Rows from block 2 of a small CTC audio transcriber, named by matrix and row number. Rows with one number belong to one neuron. Each number is 500 + 50 x the weight over its row's rms, rounded and kept within 0 to 999. All counts start at 0. Numbers have three digits each.
After each neuron's rows are labels from the 100 clips, of 14976, where the neuron reaches its largest size: "top examples" is what is common among them. Only what is clearly more common there than usual is listed. The data: short made-up English sentences, spoken by a formant synthesiser in many voices. In brackets: how many of the 100.
# gate: first MLP gate (model.blocks.2.ff1.gate.weight, 512x128), inputs 0-127
# fc1: first MLP up (model.blocks.2.ff1.fc1.weight, 512x128), inputs 0-127
# fc2: first MLP down (model.blocks.2.ff1.fc2.weight, 128x512, transposed), outputs 0-127

gate.330:489537473490396424594507487498564565485526530503446466359492537519484539478553484427485449553439510545407533508599548485552541415434468554516560506504435476485451422515380496426454513458395423476541429446498521458582458566562548509498535512535503497541529498477438493520552566591490430499485522472482635506490508569443501494502573483512506561487572534463427579526469528542541469470579
fc1.330:550577489519361412591492486494573574497533470487465427349455541508492524479501488433489457569428493549403551510589564468575536410452500588544506533479415497481453442514367507442472515489396431478543485492494520502577432571539523530481568510546534524526540506467453527497523522543477438548509498461476591484420467568452548471498558483519554526497528556446459555491476540521532483458565
fc2.330:557549409492522411408514512431483494504521493540423466421506579563509580604488450534480454407639524533475468471434474456563443436526470522520393457516525496521465486491542482544442462531576519452427540625456499552552484571526456499498479477571505459484476581485479479448569499476440521511493556520472453409555489584566556450479524471458430513540531403479629513545481470515530555516523
top examples: clipping (31)

gate.461:486493527568559464583388502519555466526461500556517531522482500548461495487522436449561487463509474501524548460547471437543536529519454505437513504518560582505520489498463526555401571480457420553390463412612543524486371421482460503458583480573485528458512484454517511495540456557609509453506447532494417430546533529380489529562495483487532429490529569492432485501489579493435400501632
fc1.461:470491547583522468583494452539516464555480536532499540571507515537500511481483483492547448461524504496507504419572400443449512492497425528489526456501476569552539430509499495559446562461468559586374441387593502494514371439408517495477530487586503541526552521422571493549590528505609501503458433522461497434489471595402442542552494485460467433420500525488493474467488539531488443596589
fc2.461:602474525497447486458457413515517590524547482470526600481555413466501487485497479483401544508552521473476531461510520574567518463465419435520527489463451502516498551437448579493464487477552423524424460475524409482466521442484374568534500490564423432487595477479515503454517555563501558488449437537525508552496508506498487470503488503526392473498525618504613455439480628561525601536592
top examples: clipping (28)

gate.389:431524442595443492504613500532481448539454524613441606521523436450504516486508461505496457416554583505502640447497537455513514539511559462401488482450551564397464522515448480485503555418478506444407489442519466454602429469493513489514515548550463465549422460482423447509530476583532499552435487517502519534418564494460433519501462457548495508451599479521556559519534610514504475573501
fc1.389:439498529581424507495565492541494402581463558612484597517558423474460512505512484502490443413522561517508603463521509457502499495495546435365493477461560587423463497488462510492505515427478439456427535451570544486570432456490527502518480551574485489498401421475418422483549478553562519533411493527495546527469578473484421528517452427541491541471551531522571524558537611515474480584476
fc2.389:488354498450557451456492540484472445523511496495521450472462514462427512464523568422502562452452431433456549489555519538374523544613526537492580498498566503396485528590569573489444617503482517552431521514515480546486484524463535460533471532527446513461562443481514589550456444544454590561462384497522550517534499505482538537483501450538487451518513389589545507412518457563421486548522
top examples: clipping (35)

gate.193:457450512455536467541501577540518480418493522526507500405540553440557543568456516453531428518539579482486486544397424527424474580553508497481570603562575491401447556465468483445520531553525489567602537601479482566467500435503507538463492494474469504428444549500555503633514435456480359461448578503499460514428451452510550557452461452493524448580465542548479462523457461507496450517558
fc1.193:529523505547477513484472432433503510568490476465480508600478470549462458476540480562491561504472417534544531467610611454605541406442476514540388408480404507581520464503557531539480479476468525458415420432527507475521466572503465462541493528503505477556551447476433475372486592503493596556560381484496513517607516539462459456538562517519488532450558456447526498456548546470492590500477
fc2.193:512442448533449503473488412434486550479437546483451558617539426490586441520453502519496468484492526606514532472498454497508477515517483474554471500599610512456527466551509445574539581482523481486528365520490642473514499486552470500602482463492513494386456426508510529495522467525442500578461513583550548422551490494422485437453555543474590551557476523470493469575399495512462555481402
top examples: clipping (30)

gate.132:447536467444600521545470440469459577473548439438550484545380437461496462541507453474521620480488494577579465430522523461507476409507441601431416481468481477493501481529545510554515436470588517551512543453448476515470460497492534470498463485467499428574502420447457506630685465534461509491515535546622540560519518475494500494466543536499533484497462561508552476568503398516536472534510
fc1.132:610504421508441466468607516532504412521478494520479516502569567473518511405445505500472457518507459365451534498486484462552538564498547479596557443500488500479537482477505534498567571612413471464530544512508470540517586515442472512400578475491506584462566618534592530416448469499525524537501418461417434530432442563557482534506417444512496484510481472438540499429517586492479566448479
fc2.132:477456458562443571541515538421491535476551571446534441451529504479580520486475447521426534465450410445582481489567468544453446590463555523480477443498490498516520508603447419425663516500521499483391510397479523454477526478595487559447533512561483489504574437455543490440573482561523529512478465483543431507457491465456572508474549603568505496500561507511433586448577517472492472423560
top examples: voice: low voice (59)

gate.310:449473540563467540494585511453426477603516498461487514442501420525508485479512527478472615461517554530447560408553562531465513639551586538408435485447487517511496555538385459505496478468592522502393512523554486418471492455563539513454496538529466474503518476448495481487469491642449512501486476536510517465439493487501574464466411487467599537616549484406556412512529539527485497575468
fc1.310:460554399421640462551518537508517519330428537537544478531455542547549598519458524492553533561510475437558502529500375522449448454526504449565508523518559504509531497483432538482499569615411575547559486465416482487525483523391516479523547408468470592447501522507519498531421552435499507474517505533449538526474514477489491586519456495449454474501494576514401557449504436483522536466500
fc2.310:526558421497480533471462551590594451497452444548513499498435542513509473550463480519563440505588505484525552490511478429561431407498555535533356551560465496466471472532612485388569546513547456447483479600430548535530494550477513571512520506429598464527450467546436462463514488473550488503478565480440473443564424477459526476476474602505589543434403458525541436550522554526479422467469
top examples: voice: low voice (59)

gate.376:555549458511557529618559513455506535507478467494457493537528432524477481506554479445547530494421405513525492483402561446604482500482516579417562494542451535497481532520458496460471521447598495504545423399527502491532450501487511434558541511413476513437563566490443485447424404531557516431442548458606483597497444545396523548475549559536437490495592463446558484531433598494483429531470
fc1.376:506518456476470431407438494552431505353511501465603509535477491431510523516430536614497447521554494512474526527504559576444513414544557465596428475497519502529487467480573506500562486552417509529519545634494450480479519494450523542425449498537546453503458543531583553550520526415461544516519484544349487427537449489577474514514498434418535467517407483562558437529526462531519582506502
fc2.376:369494413526474513534531543572422530624524505528504594482436622410448518455513570483491511483472506489596504536524513451515503521576492528497565543456504563517475509535438529441524455505452485446545663393474460480500559516390514557453426582448520522499521500481483498509506414475554458463564493479450519506511530472553480520501421514547553500481361400466493514513536535496459425503487
top examples: clipping (35)